config = dict(
    text_encoder_positions='learned',
    init='xavier_uniform',
    lr=0.0015,
    epochs=149.4,
)
Rows from block 2 of the text encoder, named by matrix and row number. Rows with one number belong to one attention dimension. Each number is 128 + 32 x the weight over its row's rms, rounded and kept within 0 to 255. All counts start at 0. Numbers have three digits each. After the name is the row's rms in percent of the matrix's.
# q: attention query (text_encoder.blocks.2.attn.q.weight, 192x192), inputs 96-191
# k: attention key (text_encoder.blocks.2.attn.k.weight, 192x192), inputs 96-191
q.17 079:130151128170137058162133146135120149118148139106161159182160153140141101126049203138074124144125096123167141120201142123153125118124077132099047144140098100084145132116174135165088140130109167085160131118157086143203097101125122178135135077137077112118143141210132155148153105085105161095
k.17 080:086196070114161130166144098096202139124099115141119093143094117101121144135125140083144107157137134047124124128072062104189203123151113119086146135153062102183147127130176133091089078146129114109143091185088063139107123112109188122099122141168120156160116088115155168096117133064088145165
q.18 085:146136151158156103113108126108104155110120146159146149093118089081185155107139069102158141114127128113113127162094123142126174106197115144090149160091175136165112170158147178140120116117195155115077172158102122134081120114165204150128171114131096147133109115117155183026149150127149166103
k.18 090:206149155077136152143143165141117086060153115180127170141179070127066143120148107129108108135136131149152034173141135107137123116155114090129187086130099134084093110080095102132119146106160103147120095102058135117133114177145116102180149130080156159129118134136181087073105121163124086138
q.19 094:111104108135109097121081163102138092153131175120094128162110125139161172102182127176139062125134133199113019164137138165112055192133068157061096158147128141097130146146093125105118063138138119155151129108123133111084158107159131163080142159176114109106152118164114152155170088116109134115
k.19 086:070088130077161124112108162145099111103142110109072163157126132089152179142142108185116148147172136144123132102142117129130133129107124143178132149144097115119144153078110105069166038148178104144106134091128176093153152088091114095142161138134127091148140171169113158116131187140056094102
q.20 092:161127119135133128087114113133095114117156129160103122119137121110074131118171114182142163121140132094054205094150201115099128164124137092164114167163165167163075184084129129102138104119121110142044115093127170138116084149142069139166143127165128139107070167144105169000136132177182085157
k.20 090:166122148174116125086086169090129125106138153206119157113139149130093146100109087126143102116106080152111154105130163089090168101154096099149100083177125085141175131143160103082107170088137100081124108077126180118168123164113142182171132143132118129190141079161174098149074114124161193045
q.21 088:140064159098139208120113150169166138167077169141140127103156090139126167107124110115078077135122120130075104023178130108156081144153125122164130096111101130124143136120203140069119143140136182122149122123132166138154119153117129096121160104136123216135132194167171134128138130146120141087
k.21 092:102125105106202119119099170108128092130124171195135131150114127118121094166107137160115094110153099185120185149130184162124121118115130120092141152099114172115111128151093081117128153131168093123126115080115176164078133113110095180143187140084209126117112201111089157190148166156095113141
q.22 085:160066179130173095083108138125126147125062099164101127104136102147124164100106170102160099192180108055115119067139154093131137076110126102073131062111154112143129147138146139135068142116067149117163179135162111125152194152178062127173134102091140113107109132129122120137111137056142116161
k.22 088:176178138111084120104117118152056127085129171143175100127110142148109100063134146119116143135125112085161085152081173096107142125115169118143093083082172099101143166145097093113143177177160165062140132134147131100078120139136140199117076150115191129133158097105118165059131173161148120080
q.23 096:046124088139090084135181111123136116136122162154115109151134129084154087068103113135118096091066125118144103137169146143118136111151169144176123156085104061164086092145120097217097127088144188098124135172144148109152085134100105163171101106122129110152128142101107136124137095154104136175
k.23 104:215176131140124108110086105082177102124151137079135077146166130155105141160101142116098097117134148136146098082130131135127140127130176094095085122102177095140148141137161160109091076178204146104121146177122131107166110100132115131135143120128184142090127177090142133096066119140156109216
q.24 079:125174125121196129139076118084071165097054078160108124070134124118085115096146085097137145140127172151154089120166133100049130100080144137209241092120133138179133084151121048075109147102146122152125067128124142104111139163144129162182110143147117124159134152131122089113063123146160112137
k.24 080:105075118130142123136159061127169094127120198132182117102149163136141165115147112131066096111131146101205133085122124093111042133144100124141076155097121099155133115095164130167109147132138132120155115110149148069148093173122177075122177115144160175091157169136109143122142111173136122146
q.25 086:121110143056145145080169114116096138154130169093127099118130151079105178098126103173103066115101107121133073092169126124158107119142188118133161145110109108104122144086145111100133153109156107072107109151116135132132091157094094038102141072134061144131111080174117160109136175180089184149
k.25 085:133138099105124155066115128073058143099127132189131099152129115133111146154107099115146068118133163167115181134142125129134119170168171112118147123168142125170120144167161154109114107149105110193081128103101118181133135095078169111163177091138108075183101149128077143172114163143105147171
q.26 085:081175239120077155137155113134088153078092127125168068119084155123085084111107153160067112085094133131131144119190152111124176072160170127138160173140107089146109081182156141116128147191133126110143140174135137103094060119110111133123119140178139144152116124144132171171141071215155113098
k.26 083:148129149097094121101167098101155087174136112143106126132140118129077165136124126106094155137128053054188117173169145123127069084201132147067093137091162115164175107115121112137095077116147151080059067133147094161136166152114104121086128121159105164113102082125171094145162107092139148095
q.27 091:115061119129165092144154099077109193149078129159179165074208157137150140167131119107161099100111116133092082164093081115100150154134131148109101132135170205147083155099108109131174120146151107165157155134137190123103107140101197169120196112133205171108094099107087109102065178094153123104
k.27 092:162144191077121118139126089133145127127145110158142115100161102092081153134187057162153133161105111122145111170086110077138130109145157116154148128190145135060177143141087109139142175128149151179098117046166152159145115147119175120182163159121115119139143077091178189101097091147125131102
q.28 096:116099068131143154107082112139168145096182158122158173081121125173110118133125087114095034139120064149163149164138129198127154098154115140149104186140110157078085114141058154167049156160117129122156139154192155114150157150139075096155076133127114094160125156086094110188128131157115091101
k.28 098:045163156125172138127118118105109087142054129086118117056146085085184154070164151134168183137085143128149154133092110121140116126165121101131138169064124166134085104140101153167113112117128127143133137174167142101080163085100104133147128115096135118106091156124180138114107174089145105177
q.29 090:121093129117159107134146137176093106108158081071038125126123075153114138100146088178152167141144071172121103126087115129120128120112116140067081165156134147145142153145073134146110156162167146135086078148145125191163115133122096064080124109129130167181144187193096113157099095131125158139
k.29 086:138154173196135134148160103097116096089144126169128147116131158091209058139117131136135160152121125151105153141104074133134095168033163147094177130134129153199116120100091129099073115124164072122121153182164127088105094107166115160145149126142104092140128113112151103132135129174088203092
q.30 082:118087098115116132097102047105132095114190102122090161129212161165130083102118122103151164093086090182157167129116107125086102145138097102069085105155132077163155090149040128158136119126068124149139134092125096146123153103117100091137187142142126153121098123140141136162186127094125155112
k.30 087:099138158102165099154095159140075206109099110093058120146100181095182083136169102141089115114151126155106167122092089168117169138126106154120122116160112175116156155081130160141130121161156125154165134108148125095103098131114115116147181107065168151126123167137146129135130127160082150046
q.31 092:131140128099122147076070136105171142131100102166183108135128094192113160176177148159110134131163088160114103112166127142170141129101119200133036149108169178110070168100153108136069153145134163141103078191086206105150168198163142121103106129128116226122117141094172125103160125201165100128
k.31 083:173084132088113109146176117146099101101124090094134154114170180102085049123113153141154108100163137166198131170120163142084114083139166190116102165149100064135113114107105109091150157179137150116134096129095027114134150068138135194075156120135136217160166189139156120124141100097110119144
q.32 103:099050108093161147136104160158121171138169144143124131113133109105144132166090064104089176148112064136166128106176155056143074122158097138152138077105108104135122141153096102148124150139173115113151138125138134118094091086155110092188062152087162159140076092121119116132160182208105102101
k.32 110:158126116077142107124098101136154093120067160094129172208126130109146147070185112165113120100145112178155148154079113112112170100143144037119131167118153122122160092112145158145145125105098118112120111097102118151132139072146105134082105137103192124144175155142063125118109142089150200086
q.33 108:093176144156107081139110151101134113105129119102105099127060111146120150122130090120084106114151102128084161114169201123213153131128218168124144113137101212134131158095144185175159113119139141138153132117121106194156137105094103171129096139172108151134133149109173141199130145133144061118
k.33 106:125125102160100127154151189151154090142133138084143155183140152142113155078088140132101123131136170118083078137114155122131165128100127203159194117109126149098071123124174161116111143159109108113073101144109126102116120176098189092150118118128055101136097071166098114152124108127137120045
q.34 088:092148133161202132093113134143098132139135084134133089058147109121138153143123184138179079138066198108188092128122136139114111138119183075150119184133147136136202104142117083104091103120085131160125156162155093140185139140082127190133155212153213072131152165123128065105129136154151142102
k.34 094:115176140110074114159145136188165159165164069176181115086153093179157115187164160104125098113171147102129063124112164116131091108141161157142051162128154065136153090160076105121169107069123134019180124146154062048107110110143152079071204066091127105109135126090119183100112105159130088160
q.35 104:130130153148102181157087107088190109133166124132097126105129081076094145100170153117084096119121079146087095086063121115166093159052093127116097110124158158176122125097134143139126116112163157076090108056176150177161055116141129128133137119100093180121170105166159117121092124105129138151
k.35 106:118123149106156081154062209119144101079111150094104135153128116105148125095109113182071100121089149146119115152146141152135132106098131132130177130136095141162092068141187186159059104063136089115131148160069168081131104072104110097154163169160137109106161124201138094138144089178111132112
q.36 108:140151176066132169184089140157170137156102169154096147151148133121103152121178221101146084118173156166140172155123078182134149038137077170132150172127138142109161115125145138136154174162062108144110127161169122115119123154122137168088149151113133104145157172167156171091103119092136101125
k.36 108:156145118121145117178163126116159131114164168079130090055128095155113124147127092107077165127130092156146188192127167120116080102138158170124139129100120109163100082182060082149150132133143156157165130096156138150154113143126137187140146107069123154138142081134171133126218117132189125086
q.37 089:193130131170131128166182059077104135114174090097149075136150103114150159155108154107138115144131156099139139149120157093126131162140127100156062145185084137189130119167107198153140130070152138098140125137169177077135097116195166174129118098124093160134176110117151145094100140193176131132
k.37 094:131062173122186132154154122160159115145137116107166162165156088166116128126089116194126120089145115129163082162146158099089111105137156113091157140062127128109122165119180084150113124118089104118197149088143019157132091128093139160135150099145111102103128045153153135166138106137144168175
q.38 097:104108075121156182156103144124134138104193097162113104115117143090123110137120089105155138160130116116167124124095188095168120171106130141126089125121191123184104131107158054106096103161095120123067066120124120126153171157092118149187107129127140156149133145095154135144138124099091163164
k.38 105:157135196138148130098135111152089131129082145072114103115125079113150123061124079152094131155087144153126146131118095107077110069098085151130165109164132110111061079142144165140195091117096081075115132181131047141046136104095102098115116135166093195078185167144122100113098120135134113159
q.39 093:139109119175157144116178161111074116172112159097097106134154108092134146126114105181124147159123132138096164118087121143135098101168113156125161144116150086126060095043148135215161122179090135105102143136101120119114117152118146153120130103052119116089142148135132145141163160107155077134
k.39 100:096143087150140095104133118107103089128193149143126095144144202185143095189055109125144121043137138134084192132092079116152139073126115139102150154143150047139169120122196104083099160130128113106073079152120143104049143132077144094081131081135107176186115155133167105144103135086115092141
q.40 095:165069089107114145135202199108160123157149094180089126162109132175141124121106123199103163174096121174118075093159113145130133121093118123108067111082196106088100132162156127097101167185146127174170101157168129143151136080153179145127103113080113093118164144124125114096097165160106139153
k.40 104:098148135204108098103130098098101095173067105112111062122112139146165091124137148163041142167128130115105142170146083089149115136107078088107150158131120112137173131127181136156176129079064146104103147148094113101053096082161180170143131131137137127050091133127149143122116141138116093141
q.41 098:133078111113145130123161157081178096069188139103145159120170106111096114160158079122156139145151085123096169092145148145124150155140116133173112070156126134156080117101125111104117133106131167163136108146090112122159148085126129156143128130108114212178137127152107216126128105110120148160
k.41 092:158209111118149095154171123143101122136085175098115156188172184132125127162160099107118146117092135108152074133120102103116149105082123092151115114131170116136176138093123119190160134120120115150118160135089114165116103091168206174113075118128145144156167101151173128114102164121108102150
q.42 092:137106123161132161104149164102166119168167116182151070192137177142127142141092086168163155081163114127097203186148132124105100106136120142115130134128173105058119133174130093125144108084162170102208134136146124073115193114161121160134139112161140132091128123180089130175072156130174071159
k.42 096:097144172104089112124182086102155128080104117116128088166143132083143124087126129128113170160156121114133174083107085062156178147143128094141113112101124156126115112061119085113135125139087099151087128088143123127040142138143113132118188108166100157075116095105136189111129114107156122130
q.43 094:125096167138176116135153147071153127129137166232066099133146133163155121130132131166207140107178117123120128231130065127094162147118180136117134170075102114099104086101148170153097086129180100158105089096086149159116123215119100068092141106140119083146108109094175130162088139096161135155
k.43 101:108093139183069146091175089156091064119129115156162128097130088082115124141057087120160094082148196113113133042144130148141137147163105121081148163167182141177088116151145158078135138139083155126131108150127112122090134142084089100162117086123152161142165153129138152115143127087174162142
q.44 111:118095128132197117181126103212116075117091060139110103099152133141187175166097122173093102127059106126135112111120146187139112148135069117119148101101128120172133124114140107116075082104194022128135155113108101171153130104101115145107080203151088133133196092153145118053184099133133174170
k.44 116:136076104108143094141048116182083156084105154159203092138103130102159121129151169103135087116110077186153109144115158061124115114171062139126099137151117089152097152142143142130148112084102081090133083118095101106130094056131107070131164131125159104115109203133066078124077155136155181127
q.45 106:172163147096107138131156103116138118152100116072092143146084104102096140122103087175094130134187143168119133084120099124114113095143072113136131127121076134137110098127138158136100162177096152135152106112138127131122131093114149100112159156066090084130074143136122100148081097091073114134
k.45 111:104138121113105134144131192126121172177089163060152100151125164199150144122111120159129192157144098124101142168095098109128129127085156144114119142143114158125154206121143092113187082077069166130119174107153116116105160166117138183105130124184108146101097177115191156084142117124172079097
q.46 103:108100164146076146113157136110120127154133059186194107149097128124146123129150109106117093165169081088150176168118130149099183154110178172135155148167148155049087124101146091119143172145071158118144108076090138163167145114209106191116111174118117105185080116073141154116110126141137049136
k.46 097:136146095147075132177162132094134127157139133090085098133181113144153148148143092138117118124121152064140082125111102114121145122175198086101142098128152145099152132156162157142190102113162073151143144198082129079109144114120136145104083091138168181104149075137117134107172072181076111140
q.47 096:131115122138164099149104115106043133145145139091194129150169123066129132109115181139067091069137110115124179075129135121121130073180121126117153091073151149157152102074151173162078106112178074158154095147131178160110091105117127152134115168161148092087074114083212097067169101108119160182
k.47 100:130113110084165089153134124161156139118039175185144133112122136157147104115142124128099165160175154105129153201127174107134154168098147170097154184132051056151104128179074123127154099188129167140149093140165140147155139056162130121111147137096119184166167146143096113171117125144154118073
q.48 107:104172078127075116111079170123139121156122087073133145129107148143111111072101138151122115136119112158125162118110121105164121134125111210093181115145120168080137153183108219120204159109097144083130144083117126109058194177136100121147128114129135091172070173184062121123138122077069110121
k.48 105:137169087199069138117092134130148136132163140068135156116189135092106131124163131085097169143134130095091170172136117122166102136138116172116116101114149144104133087075133155103149121172098157141110122130146196098145174177186079076159133118173104109099150138185133083166128112104141098136
q.49 094:123127126145134092194098106111087103094117164177088185133117094124191153142115115137194181134114101137143100130142110090118147103147151142126131108175116140105116144182141134123108086138145102112231136112125140157130121144102173201162068116133129114111087106124121133162150144132122138162
k.49 096:122134128145127098081182093151121078098176125182183149142108173127154110071124093146101143108167087151095110116083116101107142175125148011137114069162114095131087145121155118138135173123142070133134147141141129128140121101122128168117074117191132117127145111112096194107137145103146153124
q.50 096:118138073150112132112165118100116156090102106143164173098140164117138000125206116181136175143138088164149118194112120106122105154145151119087150146132184103103137145150132119120128115141156167109075145116128134125152114095105180170125124145090150130105134168070110154155125167103197113158
k.50 106:131111174138108167123138056120162168145145156139163136138103167039100126178047135089088133124183120154123176108194072165077110127170106157137067096136144143112137129130120102078127174166134137127117115172147110116135141155143140132157078157149160171097141146106119135146134150080114155185
q.51 083:166087093140139121168131130200132136164147209065105112118170138105115149042155170084129106131150158156089150094099085107105175148172116113141124183084136160163099058095096130108151212178159071136176073154133153144128154152166100105118099103124137169161073166161158169139132146159096123117
k.51 083:188125111174146116121169130137106147196141138144086178072101135149130134160146151039144151108073115129143131156131180100127148083169180140103147139147105150161163106162068095128135129142151187185196103162109152149155215111081147180097103124078110117132154175153096134087150162123122087140
q.52 096:158130117144165086164069193106183166133135095136075100143088154120162145155099150145166137179152082136156080115096146163172161169116112117070121084069122202123146174160130124140187129111089148132081137152180127108159143171110109149136139064086114157117125138112122093104104170152174160080
k.52 099:107096159193135175148114157147125126150182114058073153134116112096086110107184138150111134071158205126118105129142172129149118072156146157149150125147109173110099104116178147114111163114100150118128121138055144164149120160113097094201132166188123132072112162087091095139124099154091164125
q.53 099:178129161107158157111130134170124129152162150101140124177133105099132216116131094114110174125073145093123146152161128176107194160100117095156114074118138141146072106136149085144143135145133170165132091068146158145116140120183133119087140101144090104090156085097048131105130136083116133138
k.53 101:098166143156115128091164097104126091136136113069194150151097086096188158123126131115158093189132156133124102116110095125122142152110139068116136121144087139162151167122151133149161043075140118109110120141112139119080110126172167111126108144123116183104128120202129124116129104143054133098
q.54 096:165141182150122107162158113144142095131133117122154125136067143106129144128156122131111100148109135080097120139155162189119111129098101125080137187166154146173103132182147197177125144135094101162172136167155117101113148133124107091136228078132124123063156128111116103101127091105180104063
k.54 094:137113114093107106140102139110097143114154117134138137096134116127108119101106134179187127119165084148090105141143191156124030174161163135135158065066118128108103169136101119053115109111153140132175050135119106145199075151132153164154152156104126105101072103136139091108130067138090140132
q.55 100:128143120087092128159099107079109143094171089176101147124142083086097086181179202134141166128098146133125112138124118129136079092110079099109157140180097155048086130119119137174115142122101134091164095098215152126166103125180121094123154082107104107095174052119155134117143107135150126101
k.55 101:135124207099149118147149111172107046078174078125118129131137140120125137131080125107072143104132115169103123150112103127124154077115087168135109099098188149144120135137118125146111121087101150086178145098079182087120095124098151144202163137138142128145132124076091067137106095139151194095
q.56 093:147173109087116111106137178113115071137144104175116091123135121142114098098083145094130137099130137135201158131073095128160142117117140109082100106119118106128114109143095178129152082124095127131163123069075114117160145103108137128135113152118121117081135064109071112127114136075160064112
k.56 098:081189124151126112127157119174121112105122058141160134156108107075090136075123078117115167147150140095060134126134137151112177114082101147136144133137117179121057107129153117156094154091149124185073101187112142166134146099100154180125145117181201096120164113190138157114156094106158056153
q.57 103:103093151149121129131113121192174167086082090184077098176150115092145172146108131115134143115088077141147148135148199090097135170128119123135131116084109129098139134151128171169120094039106183031174101092138136103152106123137115095089119152058151112156074162198063161169126146110156146117
k.57 109:129172157117137116054134160162122130085105120103204136132161128100104167119147131134170093117177176094140100076071186094140120144119118145121086092092175122209148129143111174130090114082148116167066188101118156134158110090099122154160156186218174174120145098089133138142142074118165148070
q.58 087:124130164092124119120090102053146181101142097175119084132111124143079158173090155182178123109110131095168191132175119146161125085086106097172138105167091114132107124125144082076102118151155119114169122092118147169156123097181156142061081157128083124138186089138137136148112142091116058113
k.58 088:099118115153147092075158181137111104088159079099112154163120094133095143114123133191106172130108096134142135128144135114084168153129133112159132106117178172213120164105158088179138144153133130096108148064096095156107115142212159113141136096170145121138131085173193173119119143151144153100
q.59 100:111167143181188117111142105132149221147081141136123139133121156096153147190141164141091077098153115135162124172147126177102145134172136098118187082143150106088192168130090132120095124155155084150103110139090134100097067062137148133115152174141147140119165174101100112107145114125147134104
k.59 099:122078097103108157086085125124184192109160136137143165122144106169100137145192159160170150186088113148180105074099179096124128105109126101125053151126073058158129121158087144092100116106147139104124137058212085103227132093119141132150161148110150194100103111120167107118139152112116134083
q.60 096:104105161151138118148141110112114139104156187084136127139142124111121157155102077142122170148170107108149099125157160134134143157151153119143062089105098073157137136149075089127093142121163123134105037149142092206144071163166091104133124122125113127149138148116154113132142144118119141157
k.60 101:151082107184149115092120116121055115210095137075133177172099150130153092113184147171147098117092152103087131117123183102079136117118083072107168147126150180152156127108175093104186109110114173079142159138107105097159098072123134110130131154088148118070132179121114117064088120159117150079
q.61 088:085131115126147132140114091170076131154155097150112078152141144121182116154172093179129113094128121143070164146146154095103206184126109119162161114155119081122121093163142152127101144182124094059129123084128174172165118073108099147111115123134112157118176224091142084191175128111144129168
k.61 090:154071113115115139164103091167133126148166135165131171128161148140126119134090113077155100133152119159118124096082138185159091095091134093136197149106198063105160141156127115131164136170123128173091167117175079135198117118151114130177122171124134102117148114159124053114090135057128109066
q.62 105:130126166112181157069134118152090131155149150174114146113100147090136054093088173119138151079137202092128134159140148141116095090102107134099188153154136096114167135143135110131112150146182155093094087152122105113140148125141141105156135197129132168085151155181140055155116087095094135122
k.62 104:151164125078142160123094116148124190147121135141102129147114109060220112111150105149121183214126118189180187131146094155148138148117170144123103121107114185130166133160118142143118091097119143144110142158130109213125155154106097101043126135129153143104102153129152145110122121105129153111
q.63 088:119112107111084108143131176127155113087124175096087137130145153202131127141087122174078145095114146184102115154167133159083172105150095167128106109136126132080094102107160155113108141123078151104118134043136209188087176141075122149095131120125081143180084104071109100127118137075143091125
k.63 093:123107064140035180127178137096141105111147135112077148149108090096082106100141185065153110197089181132131132113119160203159105128110118100094110122153142122115130135151164169110149133155172134140107145073079177113112135069136114166190114105136172118162174176181177130136158188115093123154
q.64 095:127052142140135109155051122146125128131135116148113120109166112143109139159055084075101105148136141121177152167140154109107109181063104130126131182082129141138123166146136141113061119123095087152147064030152139143120088113111087106177092168129094139139142124157088111167108151058139134133
k.64 088:127161139085112157157100156138103121094135125154189132129149109123122181107105095138144153097141168116170161177107150124113129107134150135158127144124152096144166140130135175122132155134173131099122167166141130146077117128116145093153065104117138128188121154137129123158143105107151103121
q.65 084:160120159143075088145197135121062160168112148132151121159158085140127184109192118067130084117184067129137142170088074155155077092143164103132079103057160134161233091078099141061119104098093092118139137120132085145141153142101111138194067123102098116141180098134099166121151102088123166113
k.65 091:140099104196108081167146115167100055117174141172116142105173145065101108118116188109147134115152114150096080169205136087099175117181129129060143095136104162067201112134113109113135129180103154113168104152098194103107100127148080182068173079119080143128133140086152102147157139133069116112
q.66 096:156113066121164100110093173131122185182160161166094169150153170129094177125115095110095112138127127123151176129122078142171102171118115103128161126121125109180098150118089099138130164127124145088139099161102118143124118131137125165155161118073134192096162102185095162121142048130132152157
k.66 093:099133156067134117141140159156184111151091138134164168122181091128080151128097136065163119089158151132119127184100077175085136071165208101116126139121109047100179043124109111209122094127204089123130127151143131139148092175183154063100154176122167105113136123113150131108171114104184140070
q.67 099:128138167173129099077106153167177109110115099171105132126109123157113114067160126144128086101052127109128143142150116127042176110132086118118114080125146117153084107154126108106110151176092170143140150155170135154157136159050115186110160042131138097144108169098121146161114132083131137103
k.67 102:151100190096138109075097126085143127110110110098121049123153139180104090103119027076076092120110143109096148130065116122077085145096160138141103098045106107127140159082115109118114144096155114136119126085145057113126183114095159169159136151161113080144128123136134152170091090063109107093
q.68 096:140124176135130053126093102204146151088213088142125088152111112160096133147090053155176115065151120092122136136070056122080143157116148124119146148107162177128051086088162108106135102142131146111123191130130134126162121126143158141095215135054159115179139108162069146086159112137183090128
k.68 100:115153152171156163151155151126128138147177110115138157189087113080165095114140084138105112127117128087149174071196112112106092103111144100080134114150114154137161160054131105179161135158158178114120078114140148165095112111101149094136131144067114142180120164152083146152071084074092118117
q.69 104:142162097138168147134156121118093151123127081102077111085090140159132093124123118101119151126185082111125073133157137158105102113088141131063146165152086126164097120177153088113071090176149159139132084126105126208096129147099100155125127197098092182199130161171139125127076063175161157126
k.69 098:072130073091196099115158107153127127159114112062146119080175155107065131166062130073141083075133180119149100125113095120076157123150136169190125086134187163127186057151087089147190117124078124119158160147113129118111119128098138100082107153097098129094155135107151104153164111135150139118
q.70 097:131153095178127155137146089096081176123161105106118113170100188147182162125088143089151121101175134118116115155123122114165139101141134098106159092116110113072081142113131146146156092147154170188106098104098156099126163168121073172088117073115164176113095071128116074075135090086165118121
k.70 104:112084142149164131133092088168151146149116134113138110129109127100094137151127156105145145110173164118151058091115135111166086084128147155056096130112086153067201146167148098140169097134157160089176139117175118117086122123132122178050118184164153100105192082119133102102104130169213175137
q.71 102:121115166097125055128157127143073142130129168153102062106123142111121125124134138121142166100168072130103126143068079105135123142124142071134102107112152158196108146192172130108116109189176069118110114150146101099124149149108179131150137170099123114133078117122144109148159182117201137114
k.71 098:093086097156123119155118116135067112078082126091091094127097124113166070175152169111053171118138106130126124102150199155155175102136145135113142086185057194121084113144157187120182108191100095135156142128129154137154122158105137093128144149047168124112111130154133154109077095114122067145
q.72 086:118156202146145134095168110150139111097116129151099121132059084146130084086119162150096134149139198207097104129133056105155141175141154152117103103091111152137164162135099105145132139084082148160087189173125154113142120126127135158113176082145099091055094143087145127129202091086131200112
k.72 086:236127160121101134150106106106132105168118184138140091146171136136125177122128172145123101136126178187133135122133135082099101128090135109123092113121115163151126098146204125109066149094147164080115113122117116162125170143173093109162100097127087143101153144117068129127155166093094145109
q.73 086:199102107087131100097083150200095100175141188155148133211185127165072144152151156120176167138125057112084120112109111132110156117124100072172113104125115124096119185128158161134132120117140058077112180143119114134156123135094131110124092122183178077136165129118139115153159143092085125116
k.73 084:162118158128161117146125147092066132128162081064158042123092091090145125154164072103113102132111182128103133199080127152134146153138119120122067100136087179095096156135137156140162191145134127109142125179153123110174227097126096123123117126121127150140117170097133115121102145176147081113
q.74 087:127165126106202121150058166126066107035137071118131120156144079153083109147109126076135170228137094120112144158139142156138158154119144113138161132193116105050104134131098133140174114124112177120167100152166139192183120126085120160166169206124110122116131154162110184121154122188165121065
k.74 092:120140138147106123141191144135136193132106166125145137125130079121140121110135128143053137068123183156109110119106167092142062108139217096084126098083115137145181120180165174130128159184100200108079125116129104143139154071074127139136177129141095118149160172080125159120153168064132144091
q.75 103:074132155132154127107097141138136161119083166107165135136135112072103101082117129103104093147125171065159137155131099100171171120127196075139178093126105122170145138078139163119141172107163086103152146214136087222101088106167156106159183094137178101115160166123090133127093146146112086178
k.75 096:134166110141084147130160121131064150135146140101140093123132132153150133105130132128125127132131156146089125123108111117183123138069119168058177190097119123153074159161182107181105093162134169105169131100103116102164123110136117155176122061113140118179098116176188124109164185120138183072
q.76 096:116068118139132110145147158097085137071120114116156149100096135067165111101083106098141166193107121152134105116123126125111115080109146173078156140045138082163076066154096093104114235127131074163159137166106119163113106146103203146152174159102121119142102114150120151091134163169108116190
k.76 089:123121100147065095166113100132137105140116116119092139142096091190083187104160105174120108111188085110147154179130124090106187108101154125109095051165101114145184092082103091181113180202091112082165168110153170143183099134130122148081112164139096156112070200125094107117130111090075091113
q.77 095:140089134126126090124109180108059090146191192078130153162143081125175138136125101163103168179157145126162076158143163151101125118115112090185173148099107075170154156107117140069140093151145163102156155110074082147147111110185088091129106120137109162191098147171120152116135090123121147111
k.77 103:081104127170136073150169102163151117143098113144178087121147070072158180153149138149121117107140145099144140149121104180119082151141141118112094177095110148125150122116109120159150150117118141128174099141168140073160111117133179105132154116144118091096180125101151157133100136098182113114
q.78 098:106159131177108142069154059050159129123134133146140085144074157078110152153050100157129162117148102149106159185141177111153170084140110160122139148077126124141099156122193189137113111110156147091086152116078137098101124154175164128104136112142172115090115100140095113131136165063203139183
k.78 089:123135049125112145097149088118108123094170138150169151142096156136146175109115134085137112128198157100135135108134109153113138102133135145093190190124144136136134087136106115137125048113138172063168079087167125102104150057146197144099124151105126121108097151154170115156123120129196160146
q.79 090:108070157111106109102110141144127149125184111116094136153156133107110129105088116151070074144119213147189153145081109176142139112154153151159133154108115109174120086100104174110148078163138129158094109167140094132085156168135111100087201177082127115095146118163102144113136136126126100173
k.79 090:084125101142167100123164116125151127173150144112188137153159064110136195105116135099131087133165127180157162138107050096057116117139112101087186165068127081126127142105020130198113077112160176128150156101113103180098130147147126154151152127139090091154109153171183123119142134124108170131
q.80 084:121120111081063170105117127100087200117093159100132082171131137079138089099112145106144081123125154110156120093156153107168129127162093108152166154074172138143139139087119179157178131110072157104199160103178125034093098113132078182167125132103123050136124116175153125156174114113124178169
k.80 089:133103154171107164093093126114109128091164186093121145156145133124169103097072118087141099130157120113139113102135177191105086132139088110097101141110120165114113119183207089153191058138118210159103081131118148129134061138153166137131133177094104163145127180188077111157148144107134143144
q.81 090:152109120113139123088134059120124087158170146136165118114177108092138112200135105145053154123147115127104117145045110162148166125100118141160062110160085142066157122070155149106082143093110137091139149168102127171128153121156119137133104177142139124095170135133184144167074135180164135117
k.81 084:047132125151091126131152184124081158032151126137116152097095132153102117166163135145178082142124108134070199111118158179105127060159110148144180100138172124142137118187090162097104162072103081148082121140116123152108116119123166140140154108154072181091083105146151116114107134184132108102
q.82 084:047172157140160180177072085124099115122115149143154123100061149141138079111143066112135115125084118142133156155112168131129130105079101158141124184116147125074130163109076109156080106125115105205169127114150147184107091082101066126098153122166152083139091135095087127135144193133188097140
k.82 093:068135147104106156104098173114118141168114137087146135102086121161061068114130118138063145185185078149131053103122094132146099176133110132166167138091121112166092191159167120102117100140107161162136155060141146153131155109144129122185123104080129173127105124061142141140175141129124146194
q.83 095:078124206146144100117099144230158137156099118131126127099087123146088068149151122101093100062101133098108177118140127134136086159134195118172165124171100202102141094118112183118179155133140160177186130169071124160170111131119080157124121187181129096146093091073164084096104143173130107103
k.83 098:131139154151139139116146167134158159072112101159084124130156143128153096110140059118117125116087124122107178122103086119126120135104054126147141109096141189156139160114136139145164092138195081123139081069081157148122103158149128130134171112128103192179128136154118143144076181148079112166
q.84 086:099082152109134145135092122117153116100122173124136155077159221141138159134155133178115131146091130125166129162176126083186127119109111093142150096121165107131193094113097111112169085030085144122104107088193104166197113185114114083090083142145135128105095142147159106124109097120087096157
k.84 090:116150110163124096145091095109130179144079134181160194055155133130174155118165166133168149136127129154108067078148145123168080137161089126155120186153109060106132181150117163128116116115141130066071131120131120111117127122081062179110135083147066112160094126101194134183143118164146135118